{"encoder_arch": "vit", "model": "masked spectrogram model", "dataset": "struck, bounced, scraped and rolled objects made by modal synthesis", "train_examples": 78125, "n_mels": 64, "hop_length": 160, "input": "log_mel", "win_length": 512, "method": "mae", "mask_ratio": 0.75, "loss": "mse", "encoder_norm": "layernorm", "encoder_norm_position": "pre", "encoder_activation": "swiglu", "encoder_mlp_ratio": 3, "encoder_head_dim": 64, "encoder_fused_qkv": false, "encoder_bias": "all", "encoder_qk_norm": false, "encoder_parallel_block": false, "encoder_inner_norm": false, "encoder_moe": "top_k", "encoder_kv_group_size": 2, "encoder_num_experts": 32, "encoder_moe_every": 2, "encoder_expert_mlp_ratio": 0.25, "encoder_experts_per_token": 2, "encoder_shared_expert": false, "encoder_patch_size": [16, 4], "encoder_layers": 10, "encoder_width": 160, "encoder_positions": "sincos", "encoder_register_tokens": 4, "decoder_width": 128, "norm_pix_loss": true, "decoder_layers": 6, "residual_init": "scaled_by_depth", "optimizer": "muon", "muon_scale": "original", "learning_rate": 0.0088, "momentum": 0.95, "nesterov": true, "orthogonalizer": "newton_schulz_5", "adamw_lr_other_params": 0.00079, "max_grad_norm": 0.5, "ema_decay": 0.999, "max_steps": 6300, "batch_size": 256, "epochs": 20.6, "lr_schedule": "cosine", "final_lr_fraction": 0, "warmup_steps": 120, "weight_decay": 0.0, "adamw_weight_decay_other_params": 0.01}
Rows from block 8 of the encoder, named by matrix and row number. Each number is 128 + 24 x the weight over its row's rms, rounded and kept within 0 to 255. All counts start at 0. After the name is the row's rms in percent of the matrix's.
# v: attention value (encoder.blocks.8.attn.v.weight, 64x160), inputs 0-159
v.11 083 [152 116 110 143 120 103 131 121 121 134 176  68 121 123 106  98 132 103 107 145 115 132 150 171 181  76 144 109 127 115  99 153  83 159 109 166 134 115 143 143  96  81 100 153 172 146 111 146 148 100 105 165 138 101 143 160 129 128 108 185  77 126 101 152 117 120 153 139 131  91 130  62 129 157 171 138 115 118 128 175 144  94 141 112 133 119 136 166 141 119 140 116 123 137 167 117 124 139 141 163 110 119 119 154 153 147  97  93 180 148 124  98 111 126 131 118 136 139 114 115 124 110  95 123 103 144 104 177 133 108 135 135 118 132 144 168 128 112 117 132 158 139  88 105 140 121 132 123 112 135 147 136 118 145 146  97 124 100 173 119]
v.12 108 [178 122 148 124 121 167 116 141 118 169 102 102 133  93 170 144 120 140 162  90 172 145 126 128 115 158 132 123 112  96 118  98 115  86 130 113  96 131  99 128  93 137 128 149 164 125 174 155 138 142 136 146 166 121 113 117 127 151 147 114 146 127 122 158 125 115  94 114  90 103  96 145 110 130 136 126 105  99 162 154 116 111 107 131 127 140 158 109  94 155  53 106 105 142  89 128 106 161 130 150 137 168 128 152 148 112 140 140 117 137 139 129 163 117 132 125 107  71 116 139 142 133 143 113 127 122 104 203 169 205 154 146 107 128 112 137 111 162 137  89 123 103 123 133 127  93 108 127 123 130 132 119 123 135 124 135 129  85  96  99]
v.13 099 [149  83 156 102 155 148 131 168 128  88 119 185  76  96 122 161 139 142 112 111  98 127 138 126 138 145 111 117 157 100 152 137 167 154 114  93 112 108 119 118 121 146 133 146 125 126 161 100 144 143 138 131 134 131 139 153 140  94 127 135 118 164 138  96 128 178 108 122 101  77 112 151 108 164 127 134 100  86 128 135 134  86 133 153 100 126 129 135 104 116 103 174 121 132 124 106 121 138 122 167 105 104 142 119 149 138 139  84 103  94 124 144 146 162 132 130 107 129 108  93 129 138  93 128 192 132 149 134 140 149 134 127  98 139  79 156 115 103 162 153 127 136 147 181  63 122 176 135 135 132  81 159 109 142 137 122 128 126 120  89]
v.14 092 [122 113 136  98 170 150 119 150 178 139 177 153 151 138 129 103 149 147 131  55  98 127 168 117 115 124 173  96 164 128 136 146 134 119 123 146 125 118 102 142  82 132  96 116 151  91 131 148 115 138 163 176 127 159 147 183 150 182  89  65  68  94 110  81 123 137 108 110 118  93 143 144 124 122 133 113 164 157 123  85 114 118  97 117 151 116 117 139 133 145 136 157  97 123 137 106 111 137 137 134 133 127 143 122 112 148 148 107 142 144 115 101 117 132 139 135 122 133 165  81 127 180 111 130 131 118 116 142 118 117 134 109 111 136 120 111 112  92 119 115 165 110 110 128 162 114 119 117 121 134 115 130 112 102 157  82 115 122 138 171]
v.15 084 [ 98 118 172  84  75 113 133 107 149 147 121 142 113 117 115 101 145 177  82 116 166 138  89 135 127 126 126 132 124 165 165 106 149 119 133 161 121 103  83 132 162 136 161 128 130 133 187 111 127 112 127 119 127 139 144  93 166 113 122 144 145 107 120  87 135 107 131  97 119 124 108 176 125 106  97 142 123 112 115 106 101 119 114 142 125 168 164  97 122 149  83 152 100 143 131 108 104 118 145 117 159 141 144 132 167 144 126 102 130 114 108 121 116 100 136  77 106 149 115 165 100 137 183 135 106 141 157  86 167 139 171 112 136 129 120 133 102 117 111 114 119 125 130 115 184 143 142 154 141 122 129  71  89  90 128 123 148 167 126 131]
v.16 105 [123  97 111 127  97 111 147 147 110 105  67 149 115 111 191 145  89 134 169 104 159  99  81 160 134 117 127 118  99 118 129  93 137 101 117 127  90 119 133 173 131 105 109 144 140 136 181 137 120 120 129 130 181 137  76 121 149 110  97 106 162 182 120 150 150 176 130 128  91 129 161 154 124 159 131  93 126  90 126 119 133 139 112 121 100 140 117 121 111 152 105 145  96 113 134 108 145 134 115 108 158  97 123 131 177 134 129 153 128  99 160 136 149 134 139 115 146 108 111 143 146 122 128 149 161 146 158 132 124  98 107 170 135 144 113 158 103 113 131 168 133 137 107 170 153 116 155 110 111 142 123 111 125 155 134 153 149  76 128  74]
v.17 097 [160 127 109 153 170 138 117 149 158 114 129 129 121 168 137 139  92 126 145 101 138  89 124  83  95 100 137 134 137  76 114 105 148 100 131 113 102 121 121 127 101  78 109 104 121  74 143 112 103 146 149 162 142 125 138 119 104 129 107 122 127 108 108 154  91 199 121 142 133 138  92 112 165 156  95 117 130 118 152 135 155 100 152 163  90 108  57 100  96 134 112 141 133 100 184 138 111 141 146 166 131 130  99 125 109 119 101 124 139 156 108 133 146  72 164 143 121  94 129 124 109 160 120 138 174 136 127 108 107 121 115 154 149 109 150 142 126 155 144 126 165 164 143 149 104 159 121 155 139 146 123 139 169 101 132 147 118 129 112 130]
v.18 103 [139 125 170 104 127 141  90 152 165 100 126 141 148 150 142 110 131 191 115 136  86 144 163 103  81 154 145 112 143 141 171 147 126 103 117 106 108  63 153  88 141 148 107 126 157 147 127 137 162 137 143 174 108 135 116 119 121 159 133 136 109 155 112 132 128 164 148  99 117 121 133 152 150 134 161 125 109 117 153 126 126 164 125 101 148 155 117  79 134 159 131 174 111 154 123 125 100 150  90 104  78 128  92  98 129 134 122 170 111 128 167 130 141 143 125 152 130 127 102 120  69 144 119 118 105  77 132 119 108  83  87 102 133 123 141 148 113 123 106 116 154 115 143 147 140 123 127 147 173  81 116 144 135 147 158 127  88 112 132 109]
v.19 093 [ 96  94 161 111 143 166 125 153 132 116  94 160 122  60 113 132 109 139 118 120 147 143 122 138 136 151 143 105 152 137 158 118 161 107 167 137 130 123 119 159  48 136 161 134 149 144 129 142  97 119 138 106 136 124 122 117 154 144  97 124 125  97 107 106 135 170 113 141 126 107 132 106  85 133 157 180 128 131 146 136 117 121  75 152 137  80  93 132 174 125 110  92 145 115  93 106 144 145 143 161 123 132 137 146 130 139 142 111  87 122 174 125 156 172 148 122 134 147 127 134 137 128 117 122 116 142 109 148 129 205 118 108 129 138 135  97 175 144 132 172 108 123 137 128 117  94 152 113 131 110 142 121 133 117 159  97 133 148 123  60]
v.20 111 [117 102  99 131 147 151 111 110 137 131 141 116 116  97 121 177 110  86 109 132 148 114 115 144 106  97 129 139  82 106 169 122 125 108 131 145 121 104 153 166 118 125 138 128 144 134 141 110  98 115  94 114 150 141 105 171 106 108 100 155 156 121 163 146 198  82 131 103 173 167 128 133 137 122  71  89 134 141 144 114 148 132 148 123 149 162 200 142 128 115 127  77 137  92  75 138 116  66 148 120  93 123 155 120 144 111 168 113 136 121 109 122 138 144 135 122 145 131 168 122 127 115  83 150  76 108 132 166 173 125 144 149 146 104 141 129 114 141 162 131 133 120 168 139 119 135  95 147 144 145 143 128 117 137 138 127 118 120 134 143]
v.21 091 [106 110 149 142 145  99 140 123 140 165 110  75 165 142  98 124 158 132 101 189 113 134 119 127 159 138 157 154 111 162 109 148 114 149 155 121 135 146 110  96 164 139 111 129  93 137 126 124 116 154 106  84 115 120 167 128 134 125 194 125 124 144 162 120 136 107 110 130 140 112 131 104 139 137 151 131 104 143 149 162  90 135 135 119 160  88 170 166 122  99 163 178 167 140  76 143 139 128 147 171 137 145 121 153 124 116 160  98 144 147 118  91 121 107 136  98 132 167 127 114 110 122 125  90 101 109  97  97  82 124 143 120 111 117 128 120 181 104  95 106 108 147 140  90 118 157 126 128 139 118 148 127  81  98 148 106 140 161 111 134]
v.22 107 [117 151  90 155 106  99 119 130 119 153 113 114 117 131 104 127 114 102 123 112 161 155 130 131 142 170 125 151 132 107 138 146 108 122 116 110 134 157 154 158 160 128 141 127 123 152 137 108  96 111  89  67 118 119 164 164 110 113 172 108 120 123 134 132 165 109 106 172 155 139 159 153  98 126 148 114 132 131 111 145 133 136  94 150 115 141 125 160 125 137 149 105 133  87  83 125 163 116 135 147 118  92 120 118  99 136 162 139 130 153 143 143  86 157  72 110 112 135 156  97 189 136 106 114 146 183 158 121 126 142 148 171 129 108 160 127 145  93 131 134  82 116 179 121 184 107 131 123 123 152 162 112  88 141 103  91 125 108 154  99]
v.23 115 [146 136 124 145  93 116 116 135 110  70 147 157  92 144 131 124 139  85 112 133 107 146 124 118 129 128 138 120 184  92 148 150 120 123 107 173 143  98 166 110 111 103  93 143 169 133 163 138 145 107  97 114 133 100 146 188 107 124 153 143 118 115 101 171 116 102 118 113 138 117 108 150 161 163 149 135 107 109 136 121 148 115 116 157 100 143 140 125 101  89 171 107  92 116 134 123 132 127 106 114 124 102 113 153  79 119 136 108 132 104  98 121 148 116 170 136 112  93 124 103 144 126 109  96 138 142 151 150 129 149 136 148 122 135 154 131 100 123 135 127 160 146 122 111 147 118 150 189 152 158 205 123  67 128 103 132  87  88 113 122]
v.24 104 [111 117 145 133 161 151 125 118 138 145 106 100 133 146 127 136  99 126 135 107 159 110 114  93 160 139 183 116 105 123 131 127 123  75 124  87 118 129 152 104 111 161 109  90 145 148 122 137 107 152 101 148 129  75 106 144 123 137 134 117 165 148 110 163 150 100 120 161 166 117 115 114 141 123  90 115 115 116 158 114 118 104 139 130 108  57 168 119  99 154 103 127 168 141 142 147 116 119 150 142 147 192  98 110 155 147 113 148  74 167 155 129 155 104 148 149 142 112 141 137 148 124 110 116 136 106  69 115 143 139 147 135 122 108 161 161 136 106 109 126 121 180 155 127  97 120 134 134  97  95 128  92 135 102  64 119 113 112 106 147]
v.25 113 [121 159 153 127 103 102 126 124 114 125 152  83 143 159 127 145 113 122 150  99 105 124 116 131 135 135 144 130 113 123 132 131  97 101 125 124 102 111 103 121 169 128 141 112 136  74 148 176 159 149 112 146 148 125 100 126 148 126 124 168 111 124 145 126 121 113 147 110  91 117 108  82 160 173 121  80 125 112 149 123 148 123 124 118 152  98 166 160 134 162 107 206 112 142 140 144  81 133 131 139 110 152 121 149 117 123  81 129 134 158 116 157 160 135 121 144 189 117 135 145  94 155 152  99 131  62  53 125 128  89 128 122 119 134 108 169 160 128 139 122 136 106 158 146 122 135 124  91 131 108 103 120  90 125 172 112 107 111 145 132]
v.26 096 [119 155  97 150 129 146 139  91 140 153 171 132 144 142  99 135 163 122 116 107 122 137 166 102 154  94 144 160 122 133 159 136 105 127 136 155 153 136 108 144 154  69 141 147 127 152 157 139  94 107 109  80  89 100 137 160 130  85 157 119 131 156 119 109 158 108 127 142 124 168 142 155 140 182 139 124 126 102  92 111 114 150  96 165 116 166 104 178 142  92 142 129  91 172 144 104 119 114 143  86 121 132 120 101 122 134 135  96 122 140 117 110 100 112 104 111 108 149 132  74 165 122  76 118 155 118 145 108 162 119 125 127  94 117 137 107 129 109 146 126 109 134 142 127  97 154 100  76 124 168 118 129 111 134 110 135 133 170  86 145]
v.27 106 [148 119 133 150 125 148 127  94  96 118 152  83 107 150 129 157 148 125 141 152 125 112 151 106 168 121 142 114 173 108 105 140 142 144 113 115  86 114  87 129  85 115 103 120 118 133 118 122 118 128 133 155 107 103 184 174 114 115 164 135  99 107 125 125 104 147 104 156 135 139 108 105 117 100 173 121 147 117 104 113 113 124 120  74 116 127 154 148 154 116 152 130 178 115 175 126 142 149 146 189 117 167 146 130 118 150 140  90 113 156  75 113 123 146 144 135  94 112 129  87 128 145 141 111 104  78  83 133 132 187 127 162 143 137 141  98 146 102 154 116 114 163 124 123 110 159 117 128 114 178 104 184 115 133 142 117 147 124 139 125]
v.28 109 [140 103 141  99 143 132 144 174 162 111 138 149  98 127 132 112 136 123 113 124 125 115 115 129  88 123 127 120 200 107 205 147 128 135 132 123 150 142 118 112  86 131 124 133 111 133 137 124 108  94 151 140  99 127 153 142 120 148 127 151 124 125 108 144  95 153 136 137 156 127  93  93 122 152 138 152 119 135 108 166 129 123 146 158 140 112 106  98 134  91 100 131 124 154 173 101  84 125  83 130 114 123 108 103 144 127  88 130 104  59 200 108 158 100 105 142 141 135 113 119 133 108 110 146 158 121 137 106 125  83 141  66 100 166 121 161 122 101 150 105 128 131 120 118 120 153 130 149 119  90 106 150 149 134 113 166 127 178 118 167]
v.29 103 [137  99  97 124 122 126 135 132 156 134 149 130  68 102 113 163 132 109 135 118 135 117 150 128 117 106 149 164 129 119 140 160 128 136 148 139  59  61 137 153 139 113 123 136 133 120 126 141 139 179 126 139 111  86 123 176  99 115 103 138 121 109 142 121 142 132 153 117 121 135 134 170 138 124 168 105 163 131 133  98 154 141  96 159 134 130  75  97 142  86  99  96  96 115 149 126 109 161 125  73 111 120 104 131 132 122 172  96 150 108 131 136 123 151 154 164 148 121 174  76 133 143 131  95 149 158 177 135 129 158 146 141 151 122 128 150 108 121 119 148 157 104 100 113 118 122 148 103 144 180 145 179 113 146 140 128 121 125 110  83]
v.30 093 [ 93 149 144 118 117 140 116 150 160 106 100 159 106 154 113 111 102 136  83 139  75 161 124 139  82 144  96 124 115 120 166 144 125 156 130  97 109  98 114 120 151 175 125 159 108 108 168 135 112 116 136 118 120 151 145 116 146 105 142 138 163 103 131 125 140 124  82 137 126 133  92 183 139 158 135 141 129 136 175 145 132 158 100 118 170 126 161 162 138 118  96 120 102 122  87  97  69 144 128 153  83 129 126 130 104 116 145 126 125 109 110 162 132 142 120 118 124 129 100 183  96 134 109 153 128 140 189 159 129 181 112 166 146 126 154 140 128 120  99 130 122  85 118 139 123 120 112 155 187  89 120 105 110 128 107 125 120 146 112 120]
v.31 098 [159 163 126 104 140 114 155  96 141 190 172 142 137  94 149 125  93 146  94 143 123 155 116 104 134 112 141 144  98 141 124  95 113 111 110 135 155 101 150 144 101 103 109 133 184 108 113  96 134 105 152 149 137 122  88 126 131 177 132 147 139 158 114 100 115 159 147 145 125 124 109 127 128 127  93 152 105 110 138 119 161 126 140 114 144 136 116  68 146 119 114 154 101 161  95 159 117 112 114 127 123 172 106  94 152 120 130 163 123 160 134 132 114 147 106 115 143 111 113 136 114  92 138 141 148 180 175 121 132 109 161 130 102 117 136 160 113 116  97 135 155  75 132 108 193 109 140 124 140 156  83 153 112 173 131 137 136  71 132 125]
v.32 100 [ 91 139 128 159  84 122 130 100 116 108 123 144 125 142 135 150 130 109 134 121 141 129  98 104 109 104 117 139 101 144 124 130 126 163 127  75 124 156  91 125 125 128 157 193 100 159 157 141 143 147 111  84 128 137 161 119 110 114 124  93 144 138 137 172 158 113 113  97 185 116 149 160 138 130 121 130 162 171 132 104  99 123 141 125 149 160 143 122 117 153 137 172 119 153 112 129 136 157 114 133 156  91 122 150 130 132 144 141 107  99 143 149 115 141  85 151 166 102 159 186 140 132  98 126  98 169 158 117 129 102 110 116 119 113  94 115 118 124 137 104  85 110 156 144 182 176 111 150 171  89 143 105  86 113 134  82 122 147 135 139]
v.33 094 [159 109 105 144 110 129 127 125 128 134 146 120 122 116 139 137 141 114 163 131  96 146 160 151 147 110 163 111 142  90 136 150 113 130 130 165 144 171 100 100  87  93 155 133 155 124 159 149  97 147 100 108 153 126 117 136 100 135 157 110 103 159 106 173 113 156  82 114 111 110 152 130  84 139 134  67 159 113 134  97 122 120 124 120 113 161 158 143 129 176 134 125 143 112 141 130 128  87 135 135 105 118 123 121 107 106 128  96 182 174 151 133 115 117 176 119  99 157 136 130 174 126 117 118 152 105 159 153 144 145 123 152 115 102 110 106 110 108 154 131  80 105 125 103 105  88 173 123 144  82 158 146 110 119 161 111 126  76 155  94]
v.34 095 [ 98  94 135 145 116 142 136 138 170 111 102 163 114 163 128 158  98 149 144 124 131 143 136 162 127 155 139 112 108 129 118 117 124 116 110 120 133  85 142 128 149  71 109 116 134 130 117  84 157 136 146 139 123 184 127 108 107 121 143  95  90 130 147 159 149 122 135 164 165 131  78 118 150 115 166 110 162 118 132 104 152 105 134 118 100 159 146 107 151 138 123 146 151  89 130 110 155 121  94 101  87  68 172 146 122 167 117 155 138  80 151 129 115 113  92 128 105 120 122  90 122 137 163 128  91  96 146 117 137 143 144 131 166 135 113 100 116  76 110 106 104 124 101 133 136 102 168 165 167 115 129 125 135 100 159 155 139  98 172 132]
v.35 099 [103 183 137  80 123 157 116 175 126 165 132 129 156 141 108 117 151 132 130 110  93 125 149  99 143 137 155  83  91 102 157 153 106 117 143 136 142  98 149 125 123  97 117 135 125 131 126 134 109 164 162 180 150 175 139 101 115 120  93 139 130 124 102 178 116 140 134 143 109 121  96 152 110 126 109 121  96 127 184 136 128 151 138 139  95  86 101 161 152 135  85 120  83 142  90 113  95 147 154 138  98 138 120 125 115 150 126 113 118 125 160 132 149 119 160 142 109 167 124 143 105 114 106 175 146 118 140 135 178 151 121 162 150 150 174 135  96 116 137 108 130 134  94 112 108 110 124 141  75  95 130 134 160 117 123  96  81 123 122 116]
v.36 089 [129 132 119 100  90 141 121 135 135 160 105  96 141 104 120 127 140  91 114 136 126 116 136 109 101 149 129 140  90 126 156 163 118 170 125 162 137 125 136 140 144 151 104  91  99  91 152 157 106 127 139  99 117 125 119 141 164 129 137 127 126 136  91  93 146 106 168 116 102 138  76 128 137 156 129  93  87 127 174  90 113 155 176 108 147 126 145  87 108 106 110 182 113 129 174  89 105  98 156 149 127 182 146 144 105 111 104 127 122 141 111 103 144 118 127 116  96 131 130 143 137 151 161 136 143 189 137 147 129  91 138  93 160 170 134 117 101 119 121 159 161 143 130 100 105  99 114 118 124 149 125 158 115 108 151 166 141 103  76 165]
v.37 109 [106 101 178 107 174 107 133 104  92 105 133  99 114 129  89 106 167 121 104  95 180 108  96 101 157 139 154 168 141 165 142 126 118  99 121 138 141 133 107 145  97 127 124 144 158 161 120 133 124 114 128 107 144 123 166 115 110 129  91 158 100 109 119 100 120 100 121 112 123 122 131 113 180 142 132 159 126 184 113 124 159 101 109  95 154 163 108 185 141 137 133 108 151 108 112 151 142 137 126  74  93 115 118 101  94 171 133 154 129  99 137 111 111  92 145 151 147 147 136  96 144  87 123  94 129 122 154 144 111 116 158 140 138 102 167 126 140 146 127 150 127 168 103 112 132 155 130 142 149  90 122 132 127  84 147 121 131 165 165 101]
v.38 097 [126 124 119 128 160 166 113 106 127 122 168 132 131  97 116 109 120 203 130 155  93 168 108 132 183 112 167 113 148 167 116 105 141 138 130 153 102 117  62 115 100 129 133 122 144 155 103  96  98 134 117 142 131 105 119 115 139  99 128  97 180 128 127 130 106 137 113 151 105 136 142 129 126 167 119 133 160 173 149 123  91 117 112 141 144  84 154 174 160 137 103 122  77 123 136 181 129 106 153 117 130 127 132 142  94 140 136 126  97 150 111 128 134 153 171 130 108 154 142  95  76 103 133 109 171 120  99  82 125 155 137 143 157  94 103 108 159 131 133 144 121 146 124 124  93 112 156 151  94 130 118 116 129 133  96 107 114 146 112 141]
v.39 093 [116 128  73 149 131 137  81 105 106 119 105 118 146 110 102 111 133 131 108 170  86  78 101 167 150 139 177 132 111 133 175 158  97 135 133 125 158 105 172 137 143 141 114  93 109 114 146 150 120  92 138 110 128 104 148 171  94  98 132 160 146 104 164 149 101  94 117 141 141 118 167 101 127 137 141 141 120 119 148 130  98 115  98 148 155  85 129 109 125 107 138 159 160 101 122 135 120 101 155 146 138 133 159 151 103 145 130 133 152 132 128 106 185 142 147  97 156 124 141  93 137 116 145  58 158 104  91 143 153 149 144 143 133 144 105 132 119 121 130 109 137 178 116 129  67 105 155 136 104 156 128 116 112 156 107 116 137 146 121 118]
v.40 120 [145 164 154 146 154 121 134 173 117 152  99 158 119 172 149 142  60 144 150 141 104 116 109 150 109 164 132  87 134 126 114  96 144 135 180 170 123 142 155  95  67  86 141 130 124 143  88 124 132 131 176 150 140 129 107 133 120 113 131 120 118 109 127 143 135 120 151 132 165 112 111 122 118 136 127 144 165  77 105 105 193 125 102 143  80 113 137  75 118 130 128 101 156 152 137 130 138 162  90 125 143 141 120  95 150 190 120 147 125 127 141 139 105 101 120 155 114 116 131 146 155 100 133  97  97 110  89 114 127 120 129 129 133 136 117 115 111 113 136 103 100 164 137 160 100 119 111 115  98 150  95 136 167 157 124 157 112 120 111 109]
v.41 103 [ 87 173 165 100 122 128 113 119 125 164 111 109 132 139  91  70 121 128 118 136  93 136 101 130  91 166  95 151  83 105 139 122 106 137 144 149 136  99 141 149 135 149 121 104 152 116 130 134 154 112 128 113 141 140 117 104 115 121 149 148  88 122  93  74 151 137 163  93 140 155 126 122 100 145 132 141 121 142 126 128 123 116 122 106 199 157 114 124 141 180 110 137 100 144 101 123 160 124 127 119  91 141 141  66 117 126 141 136 130 127 140 112 141 158 143 157 157 106 118  94 106 157 124 106 133 169 193 102 145 121 117 112  96 177 167 132  90 130 103 123 174 102 133  96 138 112 117 123 113 128 124 132 100 160 150 167 130 129 171 126]
v.42 101 [139 157 164 110 151 126 120 168 148 142 148 124 119 115 144 130 128 170  95 130 113 164 153 102  88 135 118 129 138 143 132 145 106 151 137 128 109 127 103  90  94 140 137  77 146 140 128 151 150 170 189 179 137 139 103  99 157 106 116 108 100 100 157 122 118 159 127 120 149 122 114 164 156 140 146 137 112 170 142 106 135 122 111 169 153 149 107  97 113 134  75 161 125 113 140 149  94 122 142 115 111 120 109 160 135 116 115 160 117 153 122 176 114 128 101 113 137 130 146 182  98 159 174 105 168 132 101  98  88 117  99 106  78 121 133 107 110 164 112 145 133  85 110 125 129  94 126 107 167 118  99 127 124 125 122  95  96 124  97 147]
v.43 098 [124 110 142  75 146 137 119 117 110 115  99 160 109 117 108 110  93 127 114 175 118  94  92 160 112 194 139 132 115 148 129 121 123 115 123 160 109 101 137 145 135 149 114  96  88 159  96 108 142 102 117  95 164 162  84 127 164 165 123 127 132 135 114 112 155 162 149 154 144 120  74 112 126 120 164 113 125 132 123 127 118  76 108 129 156 145 143 147 143 106  95 116 146 145 132 130 112  95  92 155 135 165 154 125 126 151 128 142 104  90 103 133 145 137 161 128 127 128 121 147 111 140 127  59 157 127 145 163 147 145 116 152 155 156 142 163 119 147  96 153 158 113  92  86  89 102 130 110 129 133 113 150 128 117 179 158 117 155  84 120]
v.44 086 [140  98 146 117 135 113 129 137 169  91 115 131 159 130 116 129 125 133 130  92 106 124 155 136 145 151 154 125 136 104 128 150 138 137 103 106 152 140 139 115 105 133 140  71 143 174  97  97 131 115 137 149 106 153 102 125 130 145 118  95 124 116  93 112 138 171 145 118 127  77 159 139 170 153 156 133  80  71 107  81 147 130 130 138  78 142 138 112 141 163 155  97 123  74 142 119 155 123 106 134 130  89 137 112 120 188 124 105 144  67 182 127  99 135 102 157 140 129 124  78 111 162 119 139 137 118 153 123 124 114 127 124 126 138 122 134 142 143 112 145 144 129 149 175 129 128 135 118 131  97  95 130  97 112 190 115 123 163 177 109]
v.45 089 [130 104 147 118 106 148 123  92  93 106 107 152 139 136 100 132 101 139 151 134  96 106 124 137 163 112 144 144 164 151 124 125 141 143  92 137 135 132 142 166 129 132 145 102 108 133 122  82 111 136 144 165  76 116 135 142 120 128 156 159 156 124 140 121 125 122 128 146 102 109 147 149 117 123 169 130  90 115  94 125 141 154 165 116 130 130 202 147 121 110  92  62 132  85 134  94 106 120 155 118 126 111 153 131  96 168 135 125 135  93 145 107 137  92 147 124 132 138 176  92 149 119 121 152 133 131 134 154 102 170 175 143 171 113 111 121 138 116 149 162 105 104 119 150  62 107 122 136 132 160 133 104 165 121 158 166  98 103  81 128]
v.46 093 [145 176 151 122 138 157 107 126 135 145 107 165 158 116 119 101 150 130 113 125 132 103 121 125 153 119  91 137 122 114 155 152 101 123 121 116 149 148 122 115  94 127 154 121 145 128 123 143 157 144 138 161 135  98 163 125  98 139 139 140 139  82 134 175  87 106 117 101 131 137 105 126 134 156  70 109 154 169 124  99 172 126 107 120 140  83 165 118  82  94 146 136 143 139 121 157 156 170 116 131 106 139 138 147 166 145 132 153 116  82 112 140 110  89 164 161 154 145 137 128 129 113 144 144 154 138  66 132  91 156 142 127  91 146 131 128  92 137 141  57 104 133  92 133 145 126 137 141 140 144  98 103 130 105 127 110  85 180 148 160]
v.47 103 [123 143 121 128 111 130 152 117 130 163  70 143 144 135 133 104 110 132 127 128 138 152 120 109 104 122 143  97 139 123  95 141 137 137 122 177 155 127 135  96 134 125 114 116  95 165 138 114 107 146 124 130 127 171 117 107 152 107 135 119 142 147 141 145 133 136 156 143 138 117  97 149  98 117 141 129 114 134 153 179 110 141 227 129 128 161 125 102 149 160 118 104 121 161 105  95 140 144 133 142 112 140 126 154 111 132 103 133  96 136 157 108 127 144 116 128 140 136 133 151  57 158  91 135 113 134 127 127  94 169 129 138 150  91 162 130 121  84  96 106 114  73 109 141 178  95 151 154 142  67 146 128 137  95 151 173 100  81 153 129]
v.48 105 [120 114 144 139 122 145 161 108 135 122 171 140 132 111 127  96 174  96  99 113 154  86 135 118 142  80  91 149 169 144  91 142  95 143 154 127 158 165 104  91 114 141 169 174 118  92 102 121 144  87  80 110 144 127 157 109 127 127 155 137 137  97 122 131  79 115 125 147 152 114 123  90 115 116  87 165 136 178 116 134  88  93 117 120 158 137 128 139 132 131 166 100 147 165 112 124 139 116 128 112 109 138 136 135 117 125 107  94 128 127  92  93 112 128 105 133 138 150 112 122 108 117 160 143 148 213 141 140  86 156 125 118 118 134 115 150 145 111 144 105 120 170  91 123 121 137 118 161 126 143 144 146 136 123 151 172 154 163 132 121]
v.49 090 [152  79  96 148  91 141 112 111 137 142 172 108 166 115 135 126 132 141 108 138 111 123 173 139 124  67 132 143 138 127 143 130 102 139 160 147 133 110 129 132 136 156 168 137 155  75 153 125 152 124 156 128 131 182  92  99 119 130 117 143 105 140  96  81 166 135 119 129 119 143  93 165 148 154  99 104 126 132 122 157 105 123  92 184 138  80 124 141 121 116 157 191 119 122 131 120  87  91 120 112 118 124 135 131 115  73  76 146 152 125 167 116 137 126 138 145 136 125 129 145 150 115 111 151 148 133  88 123  96 136 130  85 144 165 129 124 133 157 114 140 151 152 102 135 107 117 113 115 168 118 102 126 139 140 166  85 131 159 109 163]
v.50 114 [119 163 102 111 120 148 124 133 119 144 135 128 134 131 155 148  91 151 132 133 102 122 109 123 126 122 105 114 123 125 137 121 139 112 152 155 113 141 151 140 145  98 131 104 114 106 141 127 135 137 153 135 179 142 100 133 120 136 174 137 156 121 143 160 166  96  95 156 131 135 127 139 138 115 120 147 132 134 129  93 134 113 114 167  56 100 110  95 142 134 140 138 100 100  97 118 155 121 150 142 140 138 124 133 134 101 159  74  91 163 125  95 130 130 155 121 115 153 177 115 150 126 155 151 164 152  56 110 114 174 109 145 100 149  64 111 140 132 170 154 115 113 144 181  76  83  97  98 134 177 115 108 132 161 130 146 144 137  89 120]
v.51 100 [114 126 144 139 117 137 122 142 171 196 121 185 132  93 177 132 114 145 141 136 150 144 165 129 112 137 138 122 143  95 105  97 106 121 155 142 143 107 123 152 119 121 137 165 121 132 123 169 152 116 110 159 155 145 153 115 153 143 124 117 122 143 155  80 143 156 101 127  92 115 122 138 139  96 143 113 127 129 103 155 102 143 128 118 104 102 129 136 128 176 114 138  97 120 153 131 147 122 120 195 127 127 137 154 129  78 164 100  96 150 122 109  95 120 101 138 105 148 147 116 127 195 133 120  97 151 102  89 112 154 103 103 131 134 128 125 147  71 173 165 110  88 142 135 137 158 101 135 101 148 115 134 119 134  84 103 158  94  91 141]
v.52 098 [ 65 121 177 105 119 134 148 117 113 130 146 112 138 130 124 110 129 126 115 149 132 138 127 155 100  99 128 148 127 159 124 141 112 107 122 160 104 106 123 130  68 138 159 106 143 110 114 120 149 117 152 138 157 142 106 106 174 134 166 132 122  97 126 114 149  73 137 108 152 121 151 109 166 115 112 116 138 142  96 105 128 128 133 114 125 161 136 155 154 162  88 108 150  90  96 113 132 172 148 110 129 142 132 101 117 123 186 121 108 132 104 154 106 111 113 104 136 150 121 119 143 160 116 124 115 165 154 111 126 183 153 151 113 122 152 172  93 156 135 129 135  69 133 134 134 136  90  85 117 139  78  95 132  61 171 121  99 161 137 138]